A small segmentation model, trained from scratch.
Model: 64-pixel images, arch vit, activation gelu, patch size [8, 8], layers 8, width 256.
Training: batches of 512, held-out accuracy 90%.
Data: trained on simulated fluorescence microscopy of cells, 195000 training examples.
Rows from block 4, named by matrix and row number. Rows with one number belong to one neuron. Each number is 128 + 32 x the weight over its row's rms, rounded and kept within 0 to 255. All counts start at 0. After the name is the row's rms in percent of the matrix's.
# fc1: MLP up (model.blocks.4.mlp.fc1.weight, 1024x256), inputs 172-214
# fc2: MLP down (model.blocks.4.mlp.fc2.weight, 256x1024, transposed), outputs 172-214
fc1.745 103 [161 148 166 128 102 103 223 146  74  94  99 133 122 188 183 145 123 119 109 143 137 181 101  69 174 152 132 138 151 205 133 116  92 122 119  82 150 143 135 102 162 167 162]
fc2.745 095 [151 135 101 101 119 104  40 138 177 180 143 151  57  41 143 104 112 166 179 125 100 124 176  98  70 183 140 139  96  42  95 145 163 125 143 130 125 106 132 135 185 121 119]
fc1.746 099 [ 70 117 106 152 133 113 149 153 200 123 143 156 175 125 133 143 114 131 132 109 142 103 130 188 126 104  87  76 162 170 152  95  86 136 163 157 131 121 128 130 118 118  75]
fc2.746 106 [128 155 148 150 133 132  98 108 104 161  98 138 122 144 116 159 142 132  76  48 119 143 135 146 126 131 170 143  83 116 119 115 186 162 144 168 126 118 165  80 157 114 156]
fc1.747 113 [ 94 213  91  76 122 147  88  98 122  88 142  52  71 126 150 188 100 102 111 113 106 126  58 126 175 118 135 112 119 116 132 181  61  96 134  89 158 120  88 153 163 136 136]
fc2.747 118 [104 115 121  91 107  91 141 170 138 107  94  94 135 140 115 106  99 109  92 170 174 109 188 152  93 175 163 135  59 183 118 195 114  71 145 189  44  88 110 119 117  86 104]
fc1.748 102 [ 73 109 145 114  93  81 113 112  69 151 116 105 138 103 125 146 155 115 133 131 123 129 159 134  90 111  80 197 111 117  91 123 129 104  92 162 158 158 172 157 118 104  89]
fc2.748 104 [ 74 150 106 152 134 191 146 136  33 125 104 125 185 106 104  65 134 116 106 120 144 116 137 144  97 111 118  89 151 138 114 126 113 132 152 108 181 127 123 105 109 193 149]
fc1.749 112 [123  81 149 177 108 111 117 107 158 168 164 129 158 123 135 148 130 113 182 127 128  87 104 133 168 168 115 104 146 108 109  96 145 115 120 138 168 172  87 128  75 104 115]
fc2.749 090 [114 165  74  77 130 110 139 152 117  69 141 168 135 171 179 121 140  99 110 125 167 127 133 127 105 139 107  92 106 131  70 167 132 121 124  93 133  77 185 175  44 153 129]
fc1.750 094 [168 138 162  89 150 137  98 130 116 146 138 136 147 139 160  86 109  77 133 110 110 140  82 136  95 114 128 134 117  46 124 207  54 148  88 125 104 144 101 112  77 164 100]
fc2.750 099 [160 132 114 161 147 192 137 132  80 136 167 135  87 133 107 164  95  88  82 141 155 198 118  72 159 152 143 189 177 151  65 135 128 152 107 108  92  85 127 116  90 112 147]
fc1.751 096 [105 100 137 127 110 146 165 133 158 123 115 107 108 129 104 115 164 106 143 199  84 112 129 106 158  66 153 131 153 165 136 116 231 157 168 168 177 133  61 139 179 105 106]
fc2.751 090 [ 91 147 136 124 129 137 124 142  82 138 107 128 110 150  66 112 115 119 148 162 170 140 129  68 111 179 127 150  81 120 149 175 110 119 131 148 113 152 109  99 173 188 139]
fc1.752 111 [123 129 190 133  89  96 134 133 114 124 136 139 140 168  65 128 135  75 140 136  39 101 108 119 132 144  71 122  55 165 146 155 121 156 194  93 144  73 152 108 136 174 142]
fc2.752 074 [148 131 139 158 116 123  79 204 178  94  86  83 182 102  93 155  89 140 145 151 101 176 134 162 155 153  43 147 107 144 124 136 127 158 172 133 107 137 145  93 157 121 150]
fc1.753 106 [114  77 130 126 160 121 152 119  94 116  99 148 140 146  92 144 128 127 140 118  94 107 118 162 144 125 100 132 135 154 158 142 148  91 134 131 156  89 178 122 114 133  99]
fc2.753 109 [ 88 187 135 118  47  76 109  65 146 129 109 149 110 157 138  96 149  74 196 177 137 113  97 148 115 106 159  89 128 138 121  92  94 182 111 105 121 164 119 176 154 111 136]
fc1.754 100 [139 158 120  91 111 113  54 121 105 131 116  98 141 163  99 156 151 142 131 129 129 113 166 144 131 112 173 139 123 131 102  89 137 141 137 123 126 122 122  99 155 112  75]
fc2.754 116 [186 141  60 105 195 129 151 195 124 130 107  86 135 162 138 128 112 192  82 147  99 113  86 134 122 136 121  93 124 141 192 152 161 174 156 101 148 144 108  93 127 106 175]
fc1.755 106 [ 70 104  73 199 159 152 137  72 104  86  94 140 110 132  79 199 137 113 174 126  77  91 121  92  94 104 108 134 116 180  64 158 132 190 137 120 133 149 126 156 100  71  70]
fc2.755 091 [ 77 135 154 123 162  95  82 125 119 123 160 168 123 132 156 125 167 133 116  96 174 118 162  72 147  82 182  88 115  76 195 115 167 170 102 121 113  66  59 140 108 165 134]
fc1.756 098 [120 134 131 110 113 129 159 172 119 138 113  90 111 132 100  74 179 140  79 135 136 120 124  83 181 122 139  99 132 134 151  90 129 118  97 133 127 133 125 206 152 123  93]
fc2.756 085 [145 113 118 160 143 171 144 161 138 155 149 184 152 141 124 179  87 205 186 109 154 158 175  68  90  49  84 165  77 130 117 154 181 104 110 156 133 108 159 116 140 171 121]
fc1.757 094 [132 126 118 164 125  48 132 146 109 132 135 167  88 131 129 166  77 105 172 155 140 120 196 173 116  97  91 120 116 114 129 167 185  85 145 149  52 125 102 151 110 150 137]
fc2.757 100 [154 186 130 129 189 162 123 122 151 149 128 128 155 102  75  88 119 173  22 125  97 112 113 144 131 117 140 157 160 168 176  69 105 210 123 111 219 153 109 111 169 129  97]
fc1.758 095 [135 112 142 189  92  61 218 108 125 128 114  62 211 200 165 154 100 119 168 187 112 126 120 112 129  95 116 187 136 147 113 174 169 127 127 138 124  64  64 122  60 117  89]
fc2.758 088 [143 144 105  62 171 135  51 191 141 107 155 135 107  73 145 130 159 154 151 160 130 121 138 105 151  99 145  45 132 112  98  81 134 136 122 221 145 148 191 138 102 129 160]
fc1.759 086 [157 166 170 131 146 132 153 105 136 101 246 130  94  86 126 124 126 125 103 141 148 218 150 169 112 160 147 137 103 138 172 195 113 168 163 116 110  66 188 161 146  89 142]
fc2.759 102 [144 112 135 146 123 160 126 144 102 150  46 116 144 123 149 129 100 134 174  98 116  35  98 152  95 129 130  79 192 136 125  90 105 105 101 132 154 183  62 111 112 130  85]
fc1.760 087 [149 124 125 124 129  53 128 170 131 102 110 121 135 110 172 180 143 158 107 147 135 138  70 154 127 150 151 103 185 101 149  70 174  51 184 120 158  58 129 162 129 138 123]
fc2.760 087 [153 103 149 153 131 203 153 120 140 134 150 185 149 100 140 103 103  74 255 119  93 108 126 154  98 123  96  80  79 145 147 178  94 142  86 109 135 193 147 132 165  96 108]
fc1.761 107 [122 127 188 134 115 101 138 143 115 135 141 171 131 166 101 139 122  94 159 146  64  68 156 105 130 136  81 103  60 204 165 115 122 121 156 112 140  59 152  60 159 163  75]
fc2.761 079 [ 81 139 114 162  96 122  79 166 184 132  66 106 150  89 123 150 117 143  77 134 107 117 141 156 125 142  15 114  79 156 129 122 156 131 150 136  85 151 134 120 138 157 125]
fc1.762 105 [146 176 103 135 145 117 100 101  87  96  98 135 171 129 124 137 113 165 110  52 141 200  75  71  72 122 152  87 160 147 143 109  86 143 166 142 172 148 145 126 138 126 114]
fc2.762 097 [136  71 176 122  79  93 126 157 153 107 159 142 126 125 139 131 124 151 191 170  98 108 125  90 118 141 118  96 108 126 111 163 147 154 122 152 131 129 126 157 157 143 180]
fc1.763 086 [131 145  81  79 131 179 144  91  73  92 149 129 137 147  93 129 187 129  86  95 149 117 143 143 152 155 125 139 108 163  90 167 117  75 166 126 101 151 156  82 149 137  88]
fc2.763 077 [137  90 177 171 148  97 144 176 241 140 108 111 142 118 190 144  81  55 153 140 109  97 147  98 140 107 108 189 191 120 156  91 148 128  90 174 136 105 117 157 124 109 116]
fc1.764 096 [112 145 162 137  89 126 137 108 125 103 138 112 158 148 143 161 106 104 126 142  80 147 141 123  93 138 106 139  90 127  78  89 159 115 145 178 103 145 131 133 119 167  77]
fc2.764 126 [164  92  98 131 101  98 110 145 109 103 130 140  96 124 153 125 150 102 132 171 136 125 131 100 137 177 159 153 157 131 123 138  90 132 119 115  72 191 110  94  87  47 168]
fc1.765 100 [205 118  97  99 139 131  81 122 114 104  78  80 162 113 121 158 155 136 100  87 129  82 160  76  99 111 102  97 170 160 102 163 149 154 112 104 203 143 155 154  91  87 109]
fc2.765 087 [196 126 136 124 166 132 153 127 118 171 139 146  73 141 147  86 124 142 115 142 103 145 114  43 201 112 157 137 101 103 145 104 113  75 130 169  85 104 118 156 146 135 168]
fc1.766 123 [ 90 114  99 125 106 161 112 162 136 125  75  88  92  79  94 157 199 119 114 120 130 124 112 142 135 113 126  70 133 156 155 160 134 149 160  96 132 157 193 161 115 173 126]
fc2.766 089 [130 123 166 135 146 143 167 177 150 160 163 129 107 163  78 118 156 141  91 118 202 131 113 113 111 152 100 127 148 138 128 120 125  90 138 101  81 129 107  75 119 109 149]
fc1.767 118 [140 122 151  81 132 146 102 193 115 108 139 121 105 141 183  98 146 175 134 139  59  97 132 169 119 119  42 119 124 154 106 172 133 190 120 116 117 139 140 119 127 145 170]
fc2.767 144 [132 109 116 130 152  90 175  70 158 129 116 103 161  83  74 185 105 186 164 103 194 186 126 170 142 111 167 141 157 120 167  87 127 115 123 175 116 130 107 137 135 144 100]
fc1.768 118 [143 169 116 110 104 128 155  98 122 118 110 118 155 142 108 127 143 150 153 155 101 112 128 178 120 117 138 140 114 141 157 132 127 126 170 104 143 139 148 155 167  88 123]
fc2.768 099 [200  96 122 149 191 120 142 200 144 132 106 152 114 110 182 125 159 111 129 127 167 137 165 211 176 111 129 109 139 142 144  95 151 132  93 117 161 143 101 121 188 109 113]
fc1.769 089 [145 115  79  72 159 181 119 148 111 112 122  85 139 133 130 107 176  62  96 136 120 126 160  97 157 153 167 117  82 193 132  81 137 151 126 157  70  78  80 124 100 153 102]
fc2.769 077 [127 126 100 175 116  88 195 101 206 130 124 130 154 158 143 120 154 100 206 134 119 115 102 129 141 130  72  87 146 138 116 171 153 154 122 153 194 163 186 164 180 110 114]
fc1.770 111 [137  97 118  88 164 128 101 179 140 132 154  98 137 126 139 116 100  97 121 114 104 115 105 105 108 153  91 116 123  86 113 102  78  98 105 151  61  94 144 126 126 168  90]
fc2.770 084 [ 95 171 127 111  83 121 142 106 117 125 113 126 116 119 145 104  95 130 149 125 121 179  98 113 146 151 142 123 110 171 183 147 151 132 147 160 165 116 121 130 128  83 123]
fc1.771 098 [ 95 104 135 200 190 176  69  90 157 109 134 122 151  73 105 117 108 136 132  33 152 144 133 163  93  79 136 138 124 174 165 132 137 110  99 151 134 134 183 185 146 128 116]
fc2.771 094 [103 142 102  85  92 117 129 131 106 134  91 128  80 139  85 131 170 156 155 165 112 152 135 164 174 105 129 169  95 113 105 129 114 195 165 127 130 151 146  68 107 121 106]
fc1.772 107 [111 180 115 116 137 139 121 118 129 149 155 108 144 127 160 192 124 119 188 132 120 121 138 120 142 181 110 116 116 140 153  80 206 130 133 122  42  92 103 130 131 117 117]
fc2.772 095 [125  61 114 155 134  83 148 134 159 128 135 123 132  90 115 131 114 111  33 123 115 144 151 105  99 114 120 164 213 160 129 229 129 197  91  87 191 123 157 139 156 159 133]
fc1.773 080 [126  92 155 177 160  97 134 113 169 120 142 166 132 148 165 100  79 121 112 143 157 172  60  97 137  97 124  94 118 158 158 175  89 130  98  93 136 140 124 148 161 142 138]
fc2.773 094 [127  14 147 129 136 116 146 203 120  83 157  86 163  57 109 101 150 107 109  92 147 143 112 137 127 109 102 121  83 175 108 122 118 133 103 133 132 138 127 104 110 126 170]
fc1.774 094 [ 83 110 114 115 129 124 115 126  84 111 144 157 110 113 134 134 131 131 134 152  85 142 143 145  81 134 111 109 117 173 164 115 143 145 108  79 140 131 138 122  51 124 118]
fc2.774 094 [ 91 142 172  89 183 174 129 143 144 189 102 180 106  68  99 151 140 143 143 159 161  74 126 163 159 105 152 168 204  97 128  98 147  90 104 161 128 123 178 155 149 127 145]
fc1.775 115 [117 126 122 111 140 171 122 165 128 139  42 144 120 205 133 182 166 124 130 182 164 145 116 130  84 162 151 177 133 129 143 103 117 163  71 110 153 138 165 119 107 161 112]
fc2.775 115 [136 127 133 108 112 208 153 190 141 128  90 111 111 167 153 137 125 136 133 103 185 125 104 151 107  79 140 123  95  92 116 121  73 228 107 102 104  82 132 103 150  95 162]
fc1.776 107 [133 164 109  83 140 115 134 149 166 144 133 135 142 163 124 112  90  88 185 133 123  89 125  89  93  88 116 168  71 121 173 105 159  97  95 155 143  82  98  76 115  62  53]
fc2.776 098 [110 130 150 142 159 150 133 137 180 159 150 181 110 151 158 125 152 127 105 142 127 121  53  63  92  59 134 147 193  77 169 170 105  92 139 161 121 169 138  88 114 177 194]
fc1.777 108 [ 79 131 140 156 112 123 132 137 111 101 177 117 189 109 118 153 131 127 154 160  96 151  90 161 110 126 151 158 111  55 170 183 131 115  76 127 150 140 123 130 159 132 104]
fc2.777 086 [111 104 136 117 138 137 139 147 141 109 117 135  57 182 100 124 147 143 109 178 156  86 198 176 129 134  92 120 137 162  84 122 133 130 224 123 144 132 119 118 191 151 155]
fc1.778 102 [ 96 140 149  85 152 135 121 147 173 128 134 106 128 112 147 116 118 145  93  80 174 111  81 136 114 139 168 156 149 103 146 184 128 145 161  78 146 173 158 122 157 131 136]
fc2.778 098 [ 42 166 144 162 152 117 107 148 111 151 133  91  97 108  90 136 154 108 189 132 112 126 159 163 142 164 110 168  88  77 150 102  92 122  75  26 122  84 132 184 151 117 164]
fc1.779 121 [ 61 169 151  78 151 112 130 141 149 203 125 133 101 158 124 130 139 100  37 146 138 158 122 153 137 186  70 140  76 102  88 134 103 142  99 161 170  60 103 169 114  80  89]
fc2.779 113 [145  91 109  95  91 144 144 178  87  98 190 111 138 153 147 189 117 125  99 167 155 119 108 165 153 191  61 102 127 106  66 135 131 146 152 144  80  81 144 117 135 125  93]
fc1.780 090 [196 118 172 147 105 138 134 157 136 121  67 141 124  62 151 204  62 110 163 158 177 106 131  91 121 106 100 124 104 138  70 156 145 119 162  82 176 151  82 133 176  96 111]
fc2.780 103 [213 132  99 114 184 135 135  45 153 154 128 156 106 151  48  59 146 102 118 140 111 120 128 115 128 108 132 105 133  80 211  71 125 109 132 127  88 124 157  84 169 100  71]
fc1.781 097 [161 200 184 126 127 121 179 132 130 113 121 177 131 219 185 109 155 136  81 147 121 139 153  75 121 136 108  58  81 168 148 168 119 110 130  90 189 167 124  40 117  92 145]
fc2.781 091 [119  56 113 165 120 140  89 117  85 119 116 173 107  60  98 125  74 119  83 119 130 107 152 161 143 137  92  75 101 129 118 172 134 140 153 142  84 112 172 107 175 137 119]
fc1.782 112 [115 164 105 180 119 151 162 137 182 158 107 227 113 118 131 144 109 135 185 138 151 151 106 144 173 116  97 111 143 169 172 171 142 124 164 113 118 114 137 106  93 108  91]
fc2.782 095 [141  94 188 116 155  89 114 106 100 105 168 190 149 105 120 130 169 138  93  91  93 125 130 135  61 119 117 102 103 119 130 123 124 143  68 163 157 153 110 169 111 133 149]
fc1.783 094 [135 166 148 160 140 172 104 135 109 155 154 181  57  88 108 119 147 128 162 151 122 143 114  63 103 154 136 148 180 111 150 100 131 146 137 124 164 134 148 151 155 102  96]
fc2.783 088 [122 109 104 142  99 147 158 179 114  97  85 177 184 161 150 160 105 115 163 140 135  84 135 122 166 194 121 141  59 175 114 100 100 109 118 125 117  96  99 109 166 155  67]
fc1.784 096 [163 129 205 151 179 104  79 108 131  89  93 119 187 148 121 138 179 128 171  94 146 155  94  95  84 106 166 163 118  97 124 110 121 129 134  95 223 145 156  97 216 101  56]
fc2.784 126 [138 116  96 127 131 115 152 145 181 133 128 119 104 125 160 159  77 114 156 124 138 115 176 124 113 113 103 114  99 160 140 148 171 125 137 112  93 137 148 151 229 161 149]
fc1.785 116 [119 163 127 149 137 139 129 156 136 105 133 104 147 116 136 120 100 135 152 118 147 128 136 127 103 107 141 173 121 138 118 136 132 156 121 134 145 132 130 130 119 142 201]
fc2.785 085 [131 124 133 127 123 100 131  67 105 147 142 120  55 146 152 164 157 145 117 160 133 146 155 141 105  90 134  82 125 149 148 173 117 108 130 166 130 113 110  92 108  92 110]
fc1.786 096 [151 129  99 148 142 131 123 102  91 161 227 165 115  97 164 133 101 118 153 186  98 150 130 130 149  74  99 163 187 161 189 140 114 127 212  96  89 121 133 112 125 116  87]
fc2.786 099 [ 89 125 144  83 131 127 161 160 156 145  90 150  76 135  90 159 177 142  85 113 110  64  95 118 164  63 130 136  98  86  98 150 156 130 105 112 153 127 145  86 101 151 194]
fc1.787 093 [154 115 113 179 131 106 143 123 141 119 140 110 203 185 121 135 126  65 104  77 127  88 148 141 117 128  99 128 114 169 108 117 108 118 137 109 216 177 147 152 104  92  92]
fc2.787 103 [104 129 104 131 126 134 103 169 110 129 150  93 152  78 103 117 122 158 130 165 129  98 167 106 107 125 155 103  81  71 142  55 112 111  87 165 188 130 127 122 136 137 108]
fc1.788 112 [ 88 129 159 109 126 148 137  43 149 101 134 114 134 126 153 105 111 121 158 139 160 127 164 119 136  81 157 147 141 140  86 145 164 132 128 106 176  99 124 123 154 149 141]
fc2.788 098 [130 134 114 149 136 154  94 183 153 136 145  95 163  96 141 116 148 130 201 150 109 147 127 168 141  94 141 176 115 157 140 168  48 157  94 127 110 128  92 126 155 110 178]
fc1.789 103 [196 158 123 133 150 138 135  96 134  94 171 130 154 140 141 111 115 126  68 120 114 154 124  94 101 130 130 176 127 110 118 110 136 128  87 119 129 125  90 159 125 190  91]
fc2.789 097 [181 153 133 119 119 151  87  72  87 180  81 124  94 136 141  87 133 123 150 160 103 117 172 123 185 146 146 111 120 113 176 167 130  92 184 151 126 127 115 130 145 137 155]
fc1.790 095 [156 192 140 138 150 140 161 130 144 147 127 100 179 104 121 169 111 125 187 101 155 149 105 123 124 140 117 147 126 161 168 132 141 115 213 131 148 166 135 150 150 116 106]
fc2.790 091 [168  80 117 165  77 102 116 118 106 142 146 103 126 166 139 121 127 112 122 110  88  97 164 140 163 170 142 123 108  83 159 100 133 119  84 153 123 129  93 103 125 193 122]
fc1.791 089 [ 49 166 193  66  97 156 145 163 129  75 145  65 117 117 159  82  82  48 102  78 110 150 113  99  94 114  83 178 105 132 123 154 136 116 119 141 111 143 126 140 169 211 146]
fc2.791 094 [155  86 133 137 139 124 111  97 127 137 115  92 131  83 140 154 138 103 178 175 101 153 140  77 126 143 155  68 130  60 151 164 155 160  73 116 110 147 118  84  49 122 160]
fc1.792 109 [136 107 105 122 151 145  87 146 157 103  44  57  98 102 132 125 189  93  86 124 128 134  73  95 160  94 130  83 107 192 112 175  99 127 143 107 122  99 152 143  91 193 144]
fc2.792 088 [108 114 126 135 162 110 156 130 111 180 107  68  89 136 114 150 109 142 143 108 119 130 163  98 141 110 123 150 165 108 236  98 162  49 113 110 139  97 107  79 138 158 129]
fc1.793 103 [114  80 157 137 173  83 145 163  97  95 136 137 156 121 127 135 134 140 113 109 191 189  97 116 123 107  59 191 115 121 149 151 155 141 124  74 128 173 134 143 134 157 165]
fc2.793 110 [127 139 102 115 135 130 116 157 145 175 122 198  81 109 108  80 126 129  70 157  99  70 177 140 186  90 109 158  79 100 124 136 123 101 117 154 136 119 142  98 102 189 169]
fc1.794 088 [ 54 115 139 106 163 123 153 111  91 151 174 126 121 141 120 193 153  60  84 113 157 141 152 188 102 153 175 197 120 110 157 103 151  88 138 156 146 114 153 109 142 125  96]
fc2.794 089 [ 73 155 119 173 124 144  95 136  97 120 127 127 124 114 179 120 153 103 110  97 107 141 118 176 115 159  85  71 128 148 160 116 155 167 103 152 128 156  96 123 143  84 118]
fc1.795 090 [149 138  75 193 125 157 115 148 117 155 130  70 112 135 101 115 104  63 167 138 120 102 178  94 172  89 125 128 110 104 151 123 155 138  94 119 139 133  94 165 106 188 114]
fc2.795 087 [148 128 148  93 113  82 104 109 119  78 104 101 149 109 152 110  96 100 125 160  91 182  90 134 128  73 146 112 140 156  85 103  92 148 123 154  97  88 160 136 107 113 110]
fc1.796 100 [153 162 183 175  62 125 158  92 119  98 153 135 134 158 130 136 121 125 171 182 116  99 115 133 114 125 164 136 109 106 123 121 150 138 158 132 152 164 105 133  93  59 116]
fc2.796 108 [156 144  98  83 149 106 117 141 115 106 142 129 131 125  75 150 150  85 187 190 152 162 134  83 161 131 156 170  96  81  59 124 102 111 111 186 135 118 137  90 166 182 142]
fc1.797 098 [149 125  63 157 124  81 132  52 101 122 105 147 115  81 198 143 157 100 181  97 173 121 103 119  94 133 115 100 143 146 144  97 112 153 169 114 127 149 109 145 103 144  93]
fc2.797 097 [143 133 141 133 171 233 135 141 120 186 113 122 161 183  19 116  84 128  79 167 168 161 177 105 108 153 116 142 128 150 162 124 110 106  61  82 162 108 133 130 187  82 135]
fc1.798 089 [134 146 141 132 147  96 183 162 193 134 105  87  99  91  97 138 178 131 167 169 119 160 114 104 130 113 132  84 141  76 206 124  61 157  98  93  51 129 175 107 133 134 125]
fc2.798 078 [148  67  68 133 101 187 129 101 148 102 154 123 144 124 173 133 132 116  97 111 150 116  88  67 173 132 150 253 161 133 158 151 180 110 135 119 183 117  86  88 135 108 123]
fc1.799 096 [164 135 127 111 115 114 153 115  69  76  69 134 140  80  88 175 159  90 156  96 113 146 120 148 151 134 128 110 159 154 142 173  94  83  98  95 141 115 121 167 141  91 146]
fc2.799 094 [102 175 133 125 104 134 137 123 146 131  85 145 120 118 112  67  85 104 125 107 126 121 118 165 127  92 147 179  83 137 162 114 179 173 150 118 170 124 110 135 103 175 195]
fc1.800 088 [ 77 149 113 130 173 108 193 122 139 103 149 153 143 105 112 125 133 123 117 169 125 140 156  85 146  94 186 161  83 121  95 143 135 138 165 129 153 110 134 158 154 151 179]
fc2.800 098 [ 89  94 163 146  99 150 124 138 117 146 137 176 145 149 143 104 133  74 122 108 125  92  71  87  69  90 100  40 176 172 162 120 121 116 109  76 134 184  99  87 108 143  73]
fc1.801 102 [116  70 123 125  68  80 101 172 110 112 124  80 130 134 150 159 162 112 128 125 128 113 116 127  98 169 138  95 146 169 111 123 136 191  96  73 197 120  87 139 152 126 169]
fc2.801 091 [ 96 170 123  80 128 118 138 109 124  88 145  78  98  80 159 112 119 109  87 161  89 156 175 112 121 148 139 125 137 105 149 154 113 151  97 115 122  81 102 120 171  88 124]
fc1.802 119 [196 148 189  96 108  98 147  99 127 114 118  68 136 108  84  84 115  90  79 127 184 143 124  89 101 134 118 170 125 166 146  82 100 114 116  94 182  90 132 138 149 199 178]
fc2.802 127 [114  94 101 144 129 115 117 116 170 134 164 120 119 169 153 112 144 119 137 140 135 150  48 104 177  71 152 135 135  99 132 166 150 101 181 135 139 144 129 104 123 121 173]
fc1.803 094 [162 164  94 108 138 110 157 125 111 127 146 135 100 132 128 102  94 106 108 104 136 117 132 162  97 145 140 135 138 123 147 150 120 172 127 137 110 114  56 123 151 133  89]
fc2.803 100 [183 120 137 140 110 148 107 128 107 117 109 159 147 134 145 138 147 125 132  92 114 146 127 183 117 110 158 161 133 151 102 145 145 100 161  97  96 155 165 114 143 111 162]
fc1.804 091 [106 160 131 118 121 195 177 122 157 141 160 122 179 124 108 147 180 108 124 100 111 127 120  47 149 118 155 109 155 140 151 152 118 137 170 112  56 171 212 157 135 126  74]
fc2.804 089 [ 78  85 174 113 134  68  87 175 120 119 106 104  98  96 113 106  70 103 120 102 161 132 134 101  68 135 118 161  97  91 133  99 118 163 128 117 163  91  79 151 153 108 119]
fc1.805 091 [ 65  59 144 144 140 161 126 120 140 141  69 131 129 116 127 174 155  60 126 130 148 111 105 107 128  82 140 103 121 119 117 134 109  90 122 116 111  23 109 127 147 158 131]
fc2.805 092 [ 67 125 146  78  90 134 100 103  52 103 150 107 137 109 136 156 130  74 205 106 115 142  79  50 167 118 127 176  73 112 107 151 181  89  90  86  97  77 155 180 168 126 128]
fc1.806 110 [151 183  98 132 127 155 121  98 112  63 104 146 137 185 134 191 103 159 197  73 137 112 129 147 119 128 105 150 104 103 155 139 169 158 181 140 152 166 137 128 130 138 102]
fc2.806 093 [152  48 196 110 121  60 147 154 154 190 173 116  81 106 130 132 147 108  77 161  76 114 170 142 128  96 177 108 163 192  94 140 129 102 100 117 132 126 123 142 132 128 155]
fc1.807 109 [121 100 178 120 154 116 113 101 137 141 140 131 112 159 103 142 128 165 152 131  74  89  70 139 106 129 170 117 131 100 102 140 112 129 164  91 193 112 103 126 127 149  36]
fc2.807 097 [141 136  85 108 127 129 139 104 164 189 130 112 191 143 111 107 109 175 112 150 162 131 190 151 156 139  85 117  69 171 144 139 194 137  64 176  83 130 131  65 130  94 163]
fc1.808 085 [ 86 117 169 120 148 119 102 145  70 191 134 107 112  93 135 125 137 109 124 170 128 183  64  74 134 134  70 146 102 172 135 136 101 132 141 139  84 147 146 107 137 107  81]
fc2.808 100 [151 137  88 156  95 154 161 137 146 104 111 160 119 165 179 118 140 122 121 103 109  84  99  73 166 114 152  93 127 113 127  78 143 151 171 138 160 116 179 110  69 146 154]
fc1.809 089 [127 148 133 149 121  70 128  76  97 165 165  66 115  89 134 183  95 116 132 156 151 132  98  88  72 132 196  68 136 147 118 121  40 129 137 156 131 116 156 114  92 144 134]
fc2.809 088 [125 177 111 150 133 174 117 174 105 143 120 151 103 145  88 118 173 181 101 127 122 147 130 107 117 122  88 183 159 150 136 106 139 141 154 155 107 165 110 159 126 156  89]
fc1.810 094 [ 95  98 112 166  99 118 117 152 126 141 132 114  88 153 144 134  70 163 143 148 104 140 124  72  75  90 115 106 101 147 135 143 124 109 127 178 107  97  81 143 110  77 114]
fc2.810 092 [112 168 109 113 158  79 154 139  75 130 132 110 146 124 160 112 180 162  74  87 156  98 124  68 131  71 136 151 122  85 188 147 142 124 149 121 112 145 134  80 138 125 159]
fc1.811 087 [151 180 114 118 132  88 115  55 124  65 183  60 108 171  99 123 172  67 122  83  92 168 116 159 104 101 150 142 142 126 117 149  97 134  85 129 147 120 142 133 134 153 141]
fc2.811 097 [125 144  63 135 194 143 110 179 149  91 111 138 162 178 170 149 105 131  93 118 158 131  90 140 149 111 128 112  83 106 113 125 134 157 218 163 120  90 141 103 108 100 122]
fc1.812 135 [153 140  92 106 149  51 118 129  98 196 150 127 104 111 153 120  93 116 108 108  73 132  86 105 142 147 130  83 116 139 188 155 131 159  48 121 158 183  73 126  91 145  62]
fc2.812 146 [120 154 164 161 201 169 173 131 104 129 149 162 156 151  88 171 112 148 160  82 142 202  69  69 130 142 143 142 175 117 111 172 152  66 116 174  82 159 190 154 107 167 145]
fc1.813 098 [ 68 117 114 148  79 135 195  99  90 136 159 153 160 144 147 143 160 125 189 125 138 128 135  91 122 133 127  86 132  96 143 173 141 219 156 149 130 129 145 136 161 117 130]
fc2.813 103 [ 90 171 132 122 127 106 109 144 159 134 131 141 160 111 134 126 128 120  99 125 155 124 159 124 134 110 140 158 141 154 113 131 131  83 125 146 147 107 114 161 153 181  87]
fc1.814 097 [108 155 132 123  82 108 149 119 147  98 108 133  99 102 130 160 115 136 152 115 113 120 133 170 103 126 124 137 130 141 114 116 106 129 171 146 142 132 152 141 140 105 101]
fc2.814 098 [ 77 141 171 172 136 137 135  87  67 127 177 101 164 172 123  83 222 115 145  92 162 116 134 172 180 140 143 112 160 128 128 181 146 165 113 158 146 143 118 124 185 188  73]
fc1.815 097 [184 132 126  74  94 132 123 151 122 116 134 111  82 143 108 170 117 131 110  95 103 130 151 110 176 118 132 111 164 147 112 153 161 130 119 102 164 187 129 124 123  71 101]
fc2.815 095 [127  88 150 203 109 191  11 142 148 171 112 142  97 108 102 147 165 123 134 161 157 111 143 119  85 126 109  87 109  76 170 162 129  98 148 168 142  90 181 124 125  94 140]
fc1.816 100 [130 115 175 121 121 112 175 121 106 136 102 162 193 138 138 116 146  93 116 149 118 139 186 104 156 141 102 174 118  95  74 144 148 156 124 172 104 145 148 151 109 167 128]
fc2.816 115 [106  82  88 116  87 127 142 163  65 106 162 158 115 113 116 124  98  75 166 162 125 135 122 107 194 163 104  84 172 107 150 179  88 148 154 100  49 128 140 159 112 107 121]
fc1.817 105 [127  76 191 158 147 144 142 149 133 105 105  82  97 142 134 109 135 113 130 177 117 119 169 123 106 118 150 178 132 141 109 102  96 177 111 146 103  76 136  96 171 133  99]
fc2.817 093 [164 123 120 116 118 167 140 135 104  98 120 145 138 101 150  79 101 147 168 130 124 104 208 136  72 109 126 144 158 107 176 153 192 111 133 102  94  79 191 101 135 108 178]
fc1.818 102 [164 186 133 122 161 124  89 132 108 148 150 121 139  97 147 107  90 131 106 101 102 108 142 124 110  99 138 145 129 122 142  84 121 104 130 113  72 113 171 143  95 134 104]
fc2.818 081 [146  93 117 153 109 134 172 133 170 167  89 179 109 157 123 116 148 189 125 171 137 177  88 158 113 129 101 101 169 141 171 167 129 156 109 160 133 147 117  88  99 104 105]
fc1.819 094 [ 94  97 151 142 127 102 131 151 138 149 130  90 126  94 102 196 143 108 123 144  92 125 150 108 128 144 123 199 144 177 110  80 157 120 129  79 195 158 161 146 140 167 140]
fc2.819 098 [129 148  76 130  87 138 179 124 124  80 169 117 179 138 169  41 100 144 115 139 143 160 137 142 139 132  96  30 171  78  98 141 100 130 121  47 114 147 153 119 160  85 140]